config.toml
n_mels = 64
input = "log_mel"
spec_augment = false
win_length = 400
embed_dim = 256
muon_scale = "spectral"
momentum = 0.9
adamw_lr_other_params = 0.0012
Rows from block 18 of the audio encoder, named by matrix and row number. Rows with one number belong to one channel. Each number is 128 + 24 x the weight over the matrix's rms, rounded and kept within 0 to 255. All counts start at 0. Numbers have three digits each.
# conv1: bottleneck pointwise conv (encoder.blocks.20.conv1.weight, 96x192x1x1), inputs 0-95
# conv2: growth 3x3 conv (encoder.blocks.20.conv2.weight, 24x96x3x3, transposed), outputs 0-11, a 3x3 kernel for each
conv1.18:128137144159134176128103144152101152133169122152162143148094113155113126150144103121133165135217110147159126123071122101167108114089087104160136122155140109118103128118142143101116117117147117103069119121161115148122177147088112128113163119126100146122131157109164165138115172133112148123
conv2.18:139108127193174099154163131103097127140120132114111063135126160150116155126106120140109143136131133114099096121124113174143177131117121093106170080128178122151140071085102124118115128132146081111100157111133180144171131114086127145114091117129152147149113122122127095067126131119107135128136145186112110125141135145148136101
conv1.19:143150123132133183140142159116163136164116112079119128141145159123178137124095095125122139120155110154143144070148106122133118138095132096083110130097133135123117117160154096139124147167141123131130132131104124161174129111114123115101108095173100138137124190116139107087143136128096128134
conv2.19:133165152158162142140149120146100118143160105105093078094119156107146149116141120144137162150124121104119083104130109139132152121109108135118148121121124116167151133145102148119121147120123162148113163140093076071081110096118118097116135114148169111115137124124160155127091114124103162144112147131123123145125110148128118124
conv1.20:114170159158145095092145123177135120173143108145113131116121105098148102123106126121135106139142094113127159141099099141155146112137100162130109128122118177129154128098146123096154139116139145170083127158170121104098175107132123121125105141114110144121127120155144156130131136100118146132
conv2.20:090123135119119151111112120144150122129120149118063093120095146150132093105116107087081111128137195142139203120102076122154152145128131130137091098147171127134140206179140174156070112126090124111151121075101116125164070071106137164162144171142121100127120130147091103116100081080137130105138137145087091131101106119105086089
conv1.21:125131121140125127101150117079111134125145113111085112130111137136145110102138141110139154143111096168151106118085100150095152143103133101158112085106153137121151150129172135122098140122099138096109119104132155130089113157175136136147129176108060127110075125093137107125091136154118134101
conv2.21:136148117100070106109097118127138130113117083112146102126167125148147152122117151157151108126110102138143118100105129096138154115138147094105127139110163171147119111114158114127166125122134121122133123131138124107096144131084183124093229142122114073096148142145155111144136142145095105079152148125118140138143134148127120159
conv1.22:148132130126116147093132112139146121136125084142126167150139135141122131133121119136119130141124118138138126138112118108144123124127137115146103127129134143050100109117132108095102137170114134129157143105117143092131150150092115099095130120107136163171141133164131159124154171118099130161
conv2.22:112154117105164103116169112128120156150145103114127088109155155116113129128112120104122146108149144124135170122121103163114129170135151112161115109129127128113133104103110156140113151135106100095123116121123190162161094159125112144108127150125165121135125138108111102093100134124172168182101105128133125141136140126108119128
conv1.23:114148138136125135123142175092142160104106097122078154142138102101052135092077101084101128099091140127102147100121103161099134115149117129125148131129114141099144107103158065144121132176152113116159077121092133132101098125127109153131119130124172145081104187123172112109086122103130104149
conv2.23:121132141080135152086108121107100079103175112126118134117099164124136109120147086133110162152121153113092090095079071113134133116138132135154090123111140131095121146092082141139113146155140125161138143121124087089085133124124111117124100128162129146128153131105154123129110139124086117141107106136110118167135113183104102114
conv1.24:173094138130117150143113133148148137167120124148126099114122126116139087146098082142135134120123136100142097140099156178117068146148126111104141132139109110122118121153129123142132092100113154089113133140111149082122133143110143127120086136154124113127120123159087132151076112138127130103
conv2.24:144086092125126129104099136121141190112098146183129101162150085147153102058114127149143108090152109116115082126110154093121124098086083102132162110106140115094137119177177092125141087110113153118136148124153077087074167130121169124121135114123064125150103143140125161139104109088105146153130151112102126095129140130122128151
conv1.25:140182134113167159183084124142123140146099099130128116154112151120127136143107167112125129126126083107137104097127100139125123100176145115137106137164073096141132137124103108120139117141119131133137105142110127118096107123148127130127090210091131115111082072144121102116126151125129122159
conv2.25:150116117078128184083091157131132123128154146113121143180123101155140115163141115113110122116160124113129111114105111138128113139131143171138108132128136125128114134140130144144103143154116137140194110157155072104105154158138139110108124100110112109124125105128166182157164153137120131125099111094117103106128107096125127084
conv1.26:128155134101144102162157093140115106139128139102126124127148176110108126120136130122134119148111125165124128150148123132107118096114115142135113131123149071123087100171159151180106144127119130144099130111138117134126140136120112141123136111121103121140123122134111108103116121112137128122
conv2.26:132089132151114101167119136149109117119115171149136136109119134108121135095120134137071100120097138173102242122161190105121115067086068058111142115149121112125140120124133097106129120157143095112144119130207106136131124115127163144114147124103101089157106103166107110098105090079129095137088148127142089070158133073117125069
conv1.27:109081162111123133124114153123076099105121156126136088141140138110177107129071127139102149119144120113122096120142107125115119129163088122153181163140126119155120114113139119127143137124148118128120124134122117136122079125126124120111124123162147120139135068095101083120116113113109111105
conv2.27:157115139139126112126130115130105141156104137163108142120130096161117117132129113182172106128152086113124078121128169112107142140129127093151110095147115113126107114158138101141148113113123151128154144128122105122148078131160061128159098133143081110156076108122123154158119145120121092133171112165099080102092117112134144125
conv1.28:112137147127119137164150089143102104101155143101119117160144082100106129061142146102114111156141155154106142140118146145155184136124118124099166121152180155156143125147108133092122135155161104092102137076167140158098142106100138128149104078106129104124134096132128130127119128118109129129
conv2.28:118135119133122111114153133165117134109095116134156139112139138102099128113134144156168140110104103131139145112121151134107089104137089148111124137151146134120115099084085101125127134167143129149136137142128128098085114118148111125145132148121097109129121133108143113117122133146137105099167155139104126091139120115127151136
conv1.29:094133127135115125133157097153090115089125117097152166140108150133123098100110119123180155105135131171102143103093106124147148105088115149127137079133127128078130140111154114103114122120110099116137127105150132158116141123125118101100095150100159115146117112096148131132148180103132134117
conv2.29:116131146118111157110103144138121117131150145121152095156111131163121160144118153109127167107124116082153139128121113134138114134146122114137086121126133103129091146150109120103113126116126144121160148112176104117192136090126141127148194122115096121124126129160126132111122109135124147126126131159146136126120133120110139098
conv1.30:091107122125141111114133132079105125097120158151116093118133091131067082147132149139115133101099131179115109093132172119146084134128148078112130098122089125116126103117123110113115101102109104093122160104115100114132136181133133115139124121103096096122131127097117126167131118122138118106
conv2.30:148124128136115143151151124117119128098122148159145152122117122120126104128133120135097079208143136174096089149137113103124117111101126113169134126126105148159112099125157133154147146139109086108120128116123150104179143162131090129101075106096136139133143125122147144139102120094124126084151153145164091118118104106156165086
conv1.31:149126089116109142118133169133180104108101138104112138096187098139097140130138101207147111159111122180095108133124104165151146167140129118117139134123100106092172148119177106149123139113123116098123127174135122105123097137099125090090117125106150123155136134128146156113142091152151118086
conv2.31:125119097114147105135154144102108109103127118130185150093124131115105157123111157132115115171194171139166131140124153093097099080101081132100123120130129068145157118143130088128110107124121115112133086106106123131125153168095174122095193114095081131107124113116169171141074079097114100113118174135083087089083100128099111176
conv1.32:137136101106106157122100150117172127110101113121134133137109128117082097100119139107170115147113167107096136105160106159104147136145142108146117106095110154116134117120152131105080098103149151166102127107139110156123124082164112107145114154110133137132157126125063093119117124116110144127
conv2.32:121112104105131115122102136115136121126142112121127133122111108135116099111145121107145115163157153153133115124125134069110129088148149145130144115148124126149141149160165124145130129106124113110117106116114116122103147105135157113133169134133100126105129146135125141112117119130107122083101163119102115086094126112130125139
conv1.33:089102131135104109169128153119145121113151164120125133153129127127153143145119105136111125131132155112140113134189140088120090171163138095143141134136148105099153116154137144143176101106134101135154183099142140119147151118065166159138130102156117135118118102136127063114106127127124157120
conv2.33:068125081111144099125154112162108134111110119145112088072138148087102171072107133136110165154143147097103087117114134087145141124131122087110174100083070137177145120155174114134111119118113131146111102113102113126097157135105172093091144078087136206105098128099143142122088126111135131119110159097094090132133132219124139218
conv1.34:096119149074122143122111117109127114151137107103104087106114154131142118131092105117110146115113144173125157147128087109098092131097104153124110117110156133141127131134138116156162091152150150148100096131128118156108110099132102126108127124136103135101143144123156176164133079086065143149
conv2.34:127170144078171145085119126118124132151134140130123070111110149094131144104138131135100114140107150121126167133116093123153129093107113111135140096123142140121147119107104123130103134139132125129103176154150115129129094123138119114143114123111120135167080168146117124109101104103103120177137143189141140099156136082152134084
conv1.35:111145144126139112113170128167164100129105115113174130115091099115094131177115140120105138132169135122099142124110109130133146150121117108106088106120104147113137132089089120128123123118133165162135105129120087126121083103154096108143127131138140133131156105121096135126078117140090152097
conv2.35:099126112054148151061154125122165129093107141110101146137079112095140130121132124137132127156135108142155114135110124105120174125102132146113133156106170124116104174161119174121073150149113135129119109125079119143136143117114124131118144141154114151106154151113142112064111140118094131105107147126118095112099102142148097099
conv1.36:108125126159132134147107117105147125127142153146105111107132125146080114141133135097128136105153133117139134140125111127127079138108158140144140109130137196161121126125086102162178121099122123128131115154125104140141109106146127083153107112112124145104110133139141150116163113145119158079
conv2.36:144162147095179154092127101129154135096103118183152134103093113093127129118121125159128111115097123118097100171149143161180130085099107115153131097107081143141130104131152114115111132156148158145101135135129124108103134140132110115132095097127126150153121128122125146104098110132071113120145142150142114149125081146126119154
conv1.37:147115118086156130113127141154108138128113165160108123113160132136115144119112136114121141117139117143120127081087122108104105145090105147140116108170111074155100107094114112129132127120123157097122142089128097114087116144135109104176127130158107151127177092150137172130146130122103179096
conv2.37:104128087139141092123131135153125116134084108156145119074161132079131154091138175113117115121103106112110120115112117110126117099113107088110145115115126143122128078117154081131130113143105140132145115113125128114131187167156127133130164132109087131112104116122103110125085118080128157121136135112156129103201145136174131103
conv1.38:142131130145140121167099083113129163145156118160117117089157152119144103152179136110145124149118098110121115130103104163146155117094173095100141143097169145166148126139145108118173149142117158120126145152120152169143105169119131086117131129175129145124120124142101125180119113106085165092
conv2.38:124104105134157127147153158132105122141106102136139118109160117091147138103106137113155084119125098109095094116126161146127158127116140085119137091112113155182127119090096129083104151170150116150121132141144109084095172123122173128135168125136138102081159130117130156132131128141117112141167182120142123114181133121155114153
conv1.39:119174158120143171158086108147123157131116138129116142106101136124108099127165146110132100144126138134121145118107126153135133087116128120108123124122143096139103153138107118105117146131103095135154126121144148142135092088090120115127153099144145146145092147142113170134157140101128104127
conv2.39:098138137121126146137127145144099124152113109092100085120150162107094149083099114123150155111110118095134090123144135117144138078056074080130148085116143107100083096085095102111144126153151124125123111119158122108089126143141167126126168096107097115090103094126143167165120110146104107122125132094126101111139132121153159147
conv1.40:124106133125124162139117128190095131130129094139147123128129126129139110103102136121119112120116123125077163154111099150135164099157113090131131093136134079169106157112079104122130114093156162155125151125188101138115135093150131149128140073126127128159174149109085126113127134129094125147
conv2.40:101134127117132123097129126159121136134135121128131098087145162074131144084110153159137165129095123111081082118109109084115152103116128142119140053088146135131116136109158112110140136113129092131104116098146112130129149153141147127128095131132102129144117113110129101116135134131146122112137111132096086119107105122148120117
conv1.41:118123173094146120118149147117134111128095142151142121141124123136135084133133121175121125126115133111120112108155133109191093118178193120129120094115131124140114151118156125109168145149136115173156080120107130108131119136096093132096102120157136174146102135156097062143137124129111151138
conv2.41:089082114177167108151177114116112128126120132108070122108153124126145095120140115093134139144138145136132130122097135126097125156177165137103084136124110098166157183178138126112100110128112122137119109100113140130139114111118146126147130140147151155096110104108126146129135130125169142134123121122109123137116127166120100131
conv1.42:111106106155118132119137131152117116140123109108121156089078155160136102168174118117111096124144126136112117125124061169102161117153138105103121118171143089123135143134098133142133105141103108132100110115128126138114164085093120163101150129097138098121084142136134136135108166138145146162
conv2.42:107167140101145149090114145149123129118121134140169095085108164099099148098092156171147181136067112089090085109118140119121137074090084091099163085110127137096103096085124126141136114122132129154138116125202110080111176149137159129110120131089119123140111132145127097108127138096121133098129141114118096100150154096161141120
conv1.43:092138135104141142176173155132096106139144180118114125130132157107099112103113162119139137111132135137075112129124127122162129109188152108173114118117132143131157141121137154161100117102130085084204147188132135120119155165145128156178163110127167119110113135157098086118119156077114132097
conv2.43:124134100114106070122100093091073070124105130121116128094163128098101159098099127135134110113124128099098119096109158123129126148140106131122112133152119165149145131108126122150156134135124122159156137135134120135113167129174127113135122139077131174161114125114117114132143134140144142129072109096133120119127133203119106153
conv1.44:156107151148174198118143133143118129134116130139131143111109130170162084103140151155110124132131141142113111137143094114120137135112124131160133113100150112115121144100132139117173109150138117122130116121110104112127116069131122097112157123184142146131160127123115088151144130150123093117
conv2.44:125131062192157062148150112133116147161113118147110082110143150069106155067110151120129167114114108074114071140122149142122123122111110112107110094126104081168149069090126070113148090122136107113113120115161142147163155123144129160120132125114099107124090090148107116098111160141141133118129167147136096098171141106195141144
conv1.45:130179124103121141129107145127122149201187144104179113107117115118135101115145106145110121133133093207097134066158164117160150132130108106138126109140122101120143179118103117100114117127100141136134140094123103148176077133126144133130118110119100124116095140141100147128134099129135127127
conv2.45:171131112161128122125115112130113137119193166112094093105122125117144100092121131117112125145131149124064121123099133104121146105094078133110119108132127125145138090137142110154141126143145104121112122101134124149170158114103129142132118139143115062087150110158162130122139121123127126125121126114100109117112129132137141093
conv1.46:106132129120133100141105131120132131137125141159078130150112116161144129140170119115137122118137137102117132114143119117098123103110175088139126150156113071111110126131159114126115096134123165143123130095125160136135110145106082119083131111126119141129146144116108120146100137188182100158
conv2.46:126104110160133093134149124096138131082133149089114138130108103134088100108110084109112113158158125155156092143137150123131131130103124117077113093131146077145134098104132096131159126113144124121121101104136159136143173141132164128121143113153113145133129112134084130120124120139107115075135122124102113117135120100131145148
conv1.47:102133113102133146150123103081195119120130138130139164108117126137140135114161139125137124137105110180145155155148181109143102145153097112113146112176118102134113146133127116092119117118124114166101146134153123152113158142114110103146132129118100101126134106094129090136142128164113137112
conv2.47:106123128162124126144100153159185170112126116125162086094130150082130176124084192098087112137154153117160103129114129135100091100105106133144133108124105158138126130128166097119123130146104097108115123102148171088138138117106154096112145131106123116101135127111121136131129129135139130105128130094101140119110149123113163156
conv1.48:088131150089115104134095135150170141142110137124138154108158143165141116137157124129122121109139137116135162146129177122120098130126090128119121128123151118151142094120115101116125130126114198226118150119146153119101171128144077083125142111133089127133150092144123110118153122124075098087
conv2.48:096135118104110159124121130128136155196103118165130102111194120071160157070130157114095063169154131172147130141125134110130123119116116131166105119130121124157118187160188157127138141102104095117130113119127147134160131108119172114129135099116140124116141113109114146097098082089112103142113113100133144105091115118093139159
conv1.49:112122137122155084154100143128158117081140118105131112097125145109133136116138120133172099133128140108162100186134164124112113164108149115127169142165133071131101139122089143140100122116164146138121126156102126102077111104186092098154183171129108126102107078118119108114099142105118138118
conv2.49:115130121113121173101103139139192157084086096137147125101128112093154122087147131117104093102109117175189162118119122120127105121143130135159132150121094145144123161145152141160106143142123097105123107141133138141124115130150117143120128130096136148126163141104127095052165164146146132103120121108130139108110138128108109137
conv1.50:151175134121146098116141106083142123118103141116112112140098112146100114153142125138076148163128110107114109104113152186139122092109131123146168151124093111134140140120207134141131129153144151173131106090117160139148147149180127085150125112115074143115166172102138157097082124099118124127
conv2.50:129128124097151174114158136143154145107095124148125151134130138129163137125135096139077126158140125116109087119159145158168114113175171126130131108157149130088096142160147124126105115123114173145111168139099072075092156129119115118147139132150152157116148154133126121112101102094124143106119123153134158179115144163129129116
conv1.51:152113115118109128113118111098126115103151156085143097154144097134112114140142144164160138111104078116109129143162112133114157120152113118136127126128113119155095123131104144106144148145164147118110133179123108092116133087143123132129110114127189134130078145132112143088131136110107102179
conv2.51:153117154152124138124109141125094122161127095180122099103193147094152138120143128112099124100128128123095142149128105099103119112163140121160109115128122136135150114113127098151144102128126159164160153158157108120109107185161104095128095124103097149156074125115107134166136156134190150200109082120154181168138154159109096139
conv1.52:124120136138105126143131197131159125161149117120134128128122106117148119136095131164142132084122119073170122180101177108122131136131096110117156138078120134154132164097119090147077138140124147193104122118122115124110157120121120138159113102157122144123133124126139118116090155128131095182
conv2.52:115144154109106117119132124182185113148119085120066125128144141115123100071154108125133137123145141121134119110093115117106124112121127160152117100124129088088107184153121124148131084077111146125110138126105113123117121105141089121138112109138116122123107125119112157114100133130116145131107113139101132116114119121124130155
conv1.53:104174141128170130106158103134195128082087123149109112084109111100137094198096117095114117190157157139127143083168081125133124123166115128114191128095158120137115102116128126124123169115111123122097127088157148086162139117101111126077131145130108111142138153132123181101104115131197144114
conv2.53:126143111142154134157158089120180119143172195123099083112116134097128143118105120117089137154157121142136146120117133136143174091045085163139143155110086104072088131134149136115092106142157130113103109132147131132097122141138115147113117162111115078086171166171094033064115126091132151104138109107095122104119149141119092131
conv1.54:142104131126129127136130124142132147107144104099125138121132162114134100130146100111110106105121093098119109139072153113111114116121152125130136123143157074142123155129164137116130184126129136134147129141150151142154134099152134092119171135111129101135146129101112109111153122142133134110
conv2.54:117161103089125115081135131126105153156128092104154129096121142101111169105107167132128123142143087121168091135143137095122130100096121105149149117084130120152113101120183098143149147164135086132131132145138100091110158150126192095068196101096121136155130138117106126143116130119083126078101126075092102138110117153110137153
conv1.55:117141132145143124122113102128129105152085134097139122161143142126137130132123177140115115100092122097119085127095137104169147139132139147142135132095128081128124123176114129103106144143103131113126130137136115138108168114157156113155134151088125132138142122131109170127119109136110122127
conv2.55:139088131124097154132103155145172137100146157125102141144120088122139085113129108135148102116091141108077170132148154107105108108095111114114124125095129141109157104155160082104143110104127119111123138124137130121134138129148117142141130098117124123133154141164111118165116119125103085130120101129136106112119132099143160129
conv1.56:121167159119140114102119097112122129112120136138130113129119112121138107123107128092108153197120173126103132116141087168115090127194114108166160131155125105147171156088090119137133122143139146174118139084097133115109117107093085120136106130159103140093134101108122172096120126164115127152
conv2.56:112116113130160103119147121157144138131133133133097122121153121110137093111157132151130127098131114119133132111118135153158141128182170127129132081166160123104105143144146155106117123117113143130151118143144092119105092142172095112138134143145114107140132164165148146110136130123151120121161101108105126126128141098115106106
conv1.57:122113118117111083070158106156152124083123102159112137145094151101144158115127120135108094118144102142154151161092096097094115140171144152179112083097140163123100127080121161132115142112125120156081139140153130143125102146136086128109131132156129111105104156141137111104117113152122129118
conv2.57:130129124135098065148150079142131147139157139121116123091141150089105170118101137129112136134130100157212136119135116114116152121105095098118125118133156184161120104126155141139132137137137105102098098119120128141104099094120148118087199181119153119083130129151125070069121119106128139077126139094098098115136118155130116136
conv1.58:126083154129118124115100082098129119111120138153139140075120139113115125133137107135117094110102116134137130111115127112143150135135176092093094133144109169130116124128140122127156111099092127139126104116122107143160139160119085136113106117138121100143145079116157124125125119159174155139
conv2.58:169138131106149113137145092101105148109127155092147129111102081137105104172098107157121068151136091185161073144148128115104133125113134110134127123122149133157098078124157113107128151153144115118109132129113146119108131167087139134077138111118119136109140121105118111124103114131010098119132114120078088094083109143102116156
conv1.59:142108115104125132121102093087112097106066126124089126063106133176085081104136157102107112124068135094160125120140137098087144155128115138105136135131092153145121142159106106136111116123103105147101128121133099063098224117074132099115127169115155135115109108149137091109136160123148130157
conv2.59:115155124136124118128125125142144132119141128120189156103128137098132128101113121139091116162111137117107109141123130123120126093082089133145121118118123133129114129135157106129128121121136118115140155131133150107122181190173106150151076099112131099111154101100139139168110113113119123111159115109136113091147102114122142085
conv1.60:112102126085142152093175184119113124160107117118105130114091169127120150139122093136116146163111128103181128105101158120118058115120135145095105117113128152148161118127126098104157125109101153144100153106127105094133127134133174103107112101166121151131110104125149170134131141133135130108
conv2.60:121117102161120113145156126124133160117092118149137111112139102128155122108116176147139138109143119085122098121149130117127139077126139156151131128139117095106080125141202132130120077072097120141128134133092101088067180158134136149117098130109067102095108121108155185152086105112132164152159171185118106089111109109112136115
conv1.61:095121131128130127113136123160143124089136085086120123128121119126133117102130120207125098169158157101138147114150136128130126106124118139132146138082079106147134083122119084117114150084134121103116122161120118100124084142131128103114081063156142128121120070130119108122129158102102126108
conv2.61:122114127160099137168146123132139113138098101136165145128132130118161104101121108127109113119123109095133136138154142099105122099119104150118114145110115079132145132133116131122117096101117127127140159143102123122119172146159138147142099127105109103082102127133155174160121127117112131161133131163109114099120105105119119097
conv1.62:157136166152106147120065149093110139190159150135138102141173108119116096142102117141149119156114157098179143114096135105123136156154124051122120124118123142127142146129157098130133104130127122111114168130121131105095079108154147119144121111152106105125140107101157142122118190122118121124
conv2.62:134115057130126116150100123132186165146117099139111071128151122116159121096096148117128131135164135120110138119080104105127132100087126150161157107115139099098117136104167111112123078066114101122114106128096096116108153158092157147124154107094085079101085119141102147150091108087118148166141178123108124118091119110105105141
conv1.63:114166125103128159135155157131129126139123078126113104171154150082124118103144129168175114162111110090144138118153139139145119104114107109105107117131113117110122154139123123125097170102138127138131098110142093097097089087126114109111113118151145142149124099160111100111128140130121138122
conv2.63:118114116169122116133139139127114107140114135109115136138120129108129103113125141142129155098130131132132122143164147118116124080133113126130091114146137081137171136160132117093137083086110132139150146125126096117102114128125145136126121140130103121121113078117163171208110125138112104120147119127095072115109107112141150112
conv1.64:073168114143120145124133133126126121105116104144127139139091145108139128139131158120143143156177103140140152139131136151101157103151136140127117140122113084131116148105112151148118147157103123156117106106112132142130183117105122141125157089101122110155099120154125127146112144145159127167
conv2.64:084126172107117144090125132144121135153109167141135133143143126162117103157145111128105132103119163144146170131138171128108102116120099072144124106168107091082083139137096107105109131150114114149165106137214116133198114124146134116123115130080134145190084144140108122145123132105113134172096130144131118108087118119093119114
conv1.65:128158147125118185143107108135105096152107148089117152092141105144111151134084117096155131106139118117134137088151132178102108174123113100097180111133118101144120110136121132111196125130160135117125160119132101111121084122136133144131120126116092147107153133114158168119143125125127127177
conv2.65:123137109154152161132118110158148112110161137156072077126085094117166128116151127149173153110121141091098097130102097131160151066091123164128144101150148124055141097137114093136139092145156169158138156131127098068075174152113119145113069144102094123153100123133119135132080145137113143186136142185118125109120118128114149124
conv1.66:143120170126104115137100141129118129126122117121136083131115110147150108156095126107138126095128110121106108122123134126140132139137085124118119159139180163134131124112131097144170143088144127147116148118096129145129113144063126117137132110148132143137100133128147139111120116165114096126
conv2.66:139141120183141118181157108112133175160146130140133092112132143152144157127089128153132100118123095106101076173165144131127163117111095101153103061137081153160125110127136122170151086130105127127125162147151119115121097126109101116131085127127137148124111110131107105107111107111106127141147112125129128175156181158122122139
conv1.67:134087122134126121118138144087117122097130126131112137130142115115136172127107093141155135140106110142130132132131186111103140106160133153124129117119158092129109131093180109110116124099145120127166120132139128123107147136117126095108123088115095153111167113120089140146138145096093096122
conv2.67:102117126126150149115149151125130104153127072133167098087158150087115153111094119117103093127149144127148146123096099109109122108107130095152132109129140111115136136125134128162114102133104124138148129105112162143139140123123159127113142153066112148139100142123117136107095114115113120138094149134113116119117116127131145167
conv1.68:100155149124143078164138153118101117107102145105148124157119114110144145113088123114131158136152118108109110110147155126158122178142138125131087161110143109133128133101129133146161098162141139137110119098118140106165102088144138133129155137131133132160116122152136141133115133154122114165
conv2.68:116137142051145130072193121135129095134153121121108143128140122129128103154202112090130138128153147130109156091113136126083121147190192137175134130134104090127115159152110161146060112153084122151137097112109118119131127111119104121130111130149151171114119116073159148086138158142149143150113110109145143166143133182127109126
conv1.69:113134127122113142087110112183150110121115136136132142129139127125115130124097121120131136127151172147105167124127129184156121115085107135132108111135106137141112134115146121156165119143120104144138127088135098166121142129141107117121125108105171135162151128118092144078149127159104127110
conv2.69:120142138057149116063157121112107116120123131108122132119092152119106116118114129116157149132105119134154124109125114134121143155159150115149129133094129149149107102112097115123087153159117125119117117132114112099114128150144087100101135134158106143110116118112142152097109116122130141103155123134123118180127118178109119127
conv1.70:114144152132116121155127115123117120160141103094129147170129117111142119113106131117130142131094124108126131127122129164137144133143095172129100102122136101135127090116112102126143134165134139133097138145139127144103104080140117129117112103113090117121104128147089162106108150121072104188
conv2.70:123121170097123156114131137163132103141161121143104090149113138182148118161104112100142170087128145095125196118094125124116124139139135109153137110143128123101124120145098118138097082130104171149158138114152096099146093127134111117121135148138093118133073124142139154159135137144165147211106099135130150155137155148119130110
conv1.71:121127094095141116151142161118124101140127083122132146158099145132144155107104116144149145159088125094140114119126120125110122141094134139113118116123123106091142157097116109128147114139106142109104113158100137125142109109175111107092107130108165136115098120175111140120094146121130114198
conv2.71:124167164023110195060112187095113099117131137099131136150134119164169102136132102095104129121136138137147159131117110111124163125138175137211134124127143135122112148142096153175070136151067124150173120155133075110132174160150126127101154122112130126136108123127169178124130172125149165136110137127163182183124151183100098103
conv1.72:096115098126093102146123145138112136147134107114084089170132124112095151173142112123149110147175098126114140141096097120103107139136101154121109143151098103109114117138086138131121144096093109127142087132126133151122132186167186125121105135096118104104130142111138091079141145136144097130
conv2.72:109083138118145146112140113107125115099142159103100173154093133134123105127129083153115118133116086139115189138150123134128151094092102082094113080131120118105108101153151106147177112133115110118136131135161152143189144112102141140133144112118131157161110137125147140126126101103129108090149140142125120110117149115112164122
conv1.73:147114141106121110131098161128093100137109132106155127097111113137125155135134140121146124134137128137129129149111116116141097155125131132155116131121160147141148129123101132131110112133139093112120120148139145101135114129081141129181123086133114150088118139109120107137123109185122106116
conv2.73:147108123189143105164126123108129161137126113132119114113129131144129146103088131165159109117098110107127096117128142134142148103113109106078113119147106124138128094120118099156163077108108137119123116121155128131123124119094128114138131128149114110122109104131135108108134144150103121128134139144119110087135162120136156133
conv1.74:116089137118131117150160128160137122124128120136120155156111119120111134121146084127146162094080128122107119134149114144071127092124183133105145099123147108156106164097157105115095124125117112169140141120101119095129112103130112129112129120139085162166138148175091114151174124143105157151
conv2.74:134200163048194119053158124122101150171119110084107132075113129088114120123125125134149138115108132176154092141114144143139154114111140123158112122133123096119076155111105131113071183156123105111106111118099138120139078146137106119119149134133141163125140168092155122084132137136086088169117108128106073100133082123123139157
conv1.75:151115136097139143157111134108098136112109118121111137094148144132135144087093140131110130118133126117102111145141131109131098120147140130131118141164139119090093127097147164116134135108100125134155144110153091144150145158140117110125194123154142136159101122104146144112151126108129127128
conv2.75:071146098080139112095136123154058095173114060120151088085120201079081188091082167147141148135128099085149105116090142110116123091112141097127143155070138103110136106103168115124124163152147072138110099110107146116102125137087194108078193130108122157131137107089143128157113127121056146087073120070094102139105099200131114199
conv1.76:147117125091113135148121130118157144131130097106167113137147131124133131142113128155135170196126038122161150176122109096102152114099153134126124144129112137116138114135148159121109117143123158143117120080067107118194106135112121125124171140141098122142127094157126120134093126150135156120
conv2.76:110161133094154125110173099128143146146140117122141152090100109120145148153128125097106132133153106124150150087171178133108143095118133087150219134127121103145134129110119141109082137157119122151131118121084148116119124110121128130120122132134140141113130138096152134102111096117151147160107121126163150125148141142127117119
conv1.77:148161151119076152095122206121138131158082139119108140134110136139139165134116130124133123139140105115164124135089134091121107173105154111128095112122137133108146105121139146128060101120129144123073095067150118106125127102103118192203122134089113166141121111107166097155115163112122101182
conv2.77:126107153109111118150152142183160085131110085128100132127112108153139115124153127155156141153128117118123136097125124173131121108131122177122158099126111106096140133147104109131138078091117148119114124114129101138126161124097126148096130134090110100120099107120115218138080140125096155134120182170100127089088125097133138125
conv1.78:118106121100133087126146138158151135104159140157127117138144116137143136153120166088134127165133116147170133169127154149127110147140094132087133094155112145122182151104149147097154147100104123124141144141154144135182137073129104127173135107120111106101091099110117112147091086125120121124
conv2.78:120096121140089111143114132164176119122085081158146112095139146090138129113112135139145140136132114134105132117155190114105137088111103140148160116126127103143137107106102098132127099130109108103115119151146066097090179131102138150112163125111087104096128133136118132090098132133114109104126168136099101080115117107135119140
conv1.79:101128145104141128096100105129124117111124127163122096126157072094118155173119092118145147127138095131125143113106157109103107159133139158106100128150120125114137097147107129145151085105128144108141126099073132083128089102197149150116138183124124131124124121133127144169122110113099115112
conv2.79:122105136027110190071096162100180138098145141094099147121092116160140095110121105117089098171132153159108153135112093114153081119124154173181120154131153123071113136173157183169083119120079116133139101123121106122132098127110141139108148091127150187153115119119148132135125114087130102111158123156123097116116101120124111101
conv1.80:117141113101137110099139176116108110144129188094102111117155105114170115117120090169112145125120100090101139088141116101151145151173092122118082130116154121109145114153147093121091136088150109132126098115137117094090121121123123153149128138143113146127117097098117110154112125137150083156
conv2.80:132091140142106139122118151156132092141139150130081076121122119131121112090112162126130122148129131131091144103149161101111116125126097143113109117120140140157160152159155087120159085099110136139116114114133112137136132080115118113124101132132094099129103109106148187165115122119108114113123098156094122121105130134110113128
conv1.81:118068093146144121128109126126120142105125114149113108130147130111176116147069108132135148136111136134108125090131135159120125127190093110162121132155138120178125115105125130161092102178149115131138183105101124140133083152123106145132175112180149142120168143117100110138152154159121119124
conv2.81:147144102145140101158157093144123158136130108122109121105127180075141121085136169144148153122122130119101099116104094138118146148174152146117095126092129134155132139086146161142165113072102115146147109158132083140116102142124143125147110110115098111150105131157155140119132117126188123098174130112121100127167143114152108082
conv1.82:112116106183161127109126126131116134139161144125125133120107141141135120135146107149143142102112115142158112125099141148141130145112106114157133143146112133108160125180142115131131123091125108122138128128145163148110128144095116135125143093099115156089091143137106133153130137159119132126
conv2.82:098118133190139126155137144153157146117126148142133116140136144136120130122094130124111108112128136130089121142121160137136130111115108081103067089137075145176153106109124088119110103108130115093147138123184088121149190145105146127100114112107145115131130134156108122099127105102114125108133160121155115131146164108146118144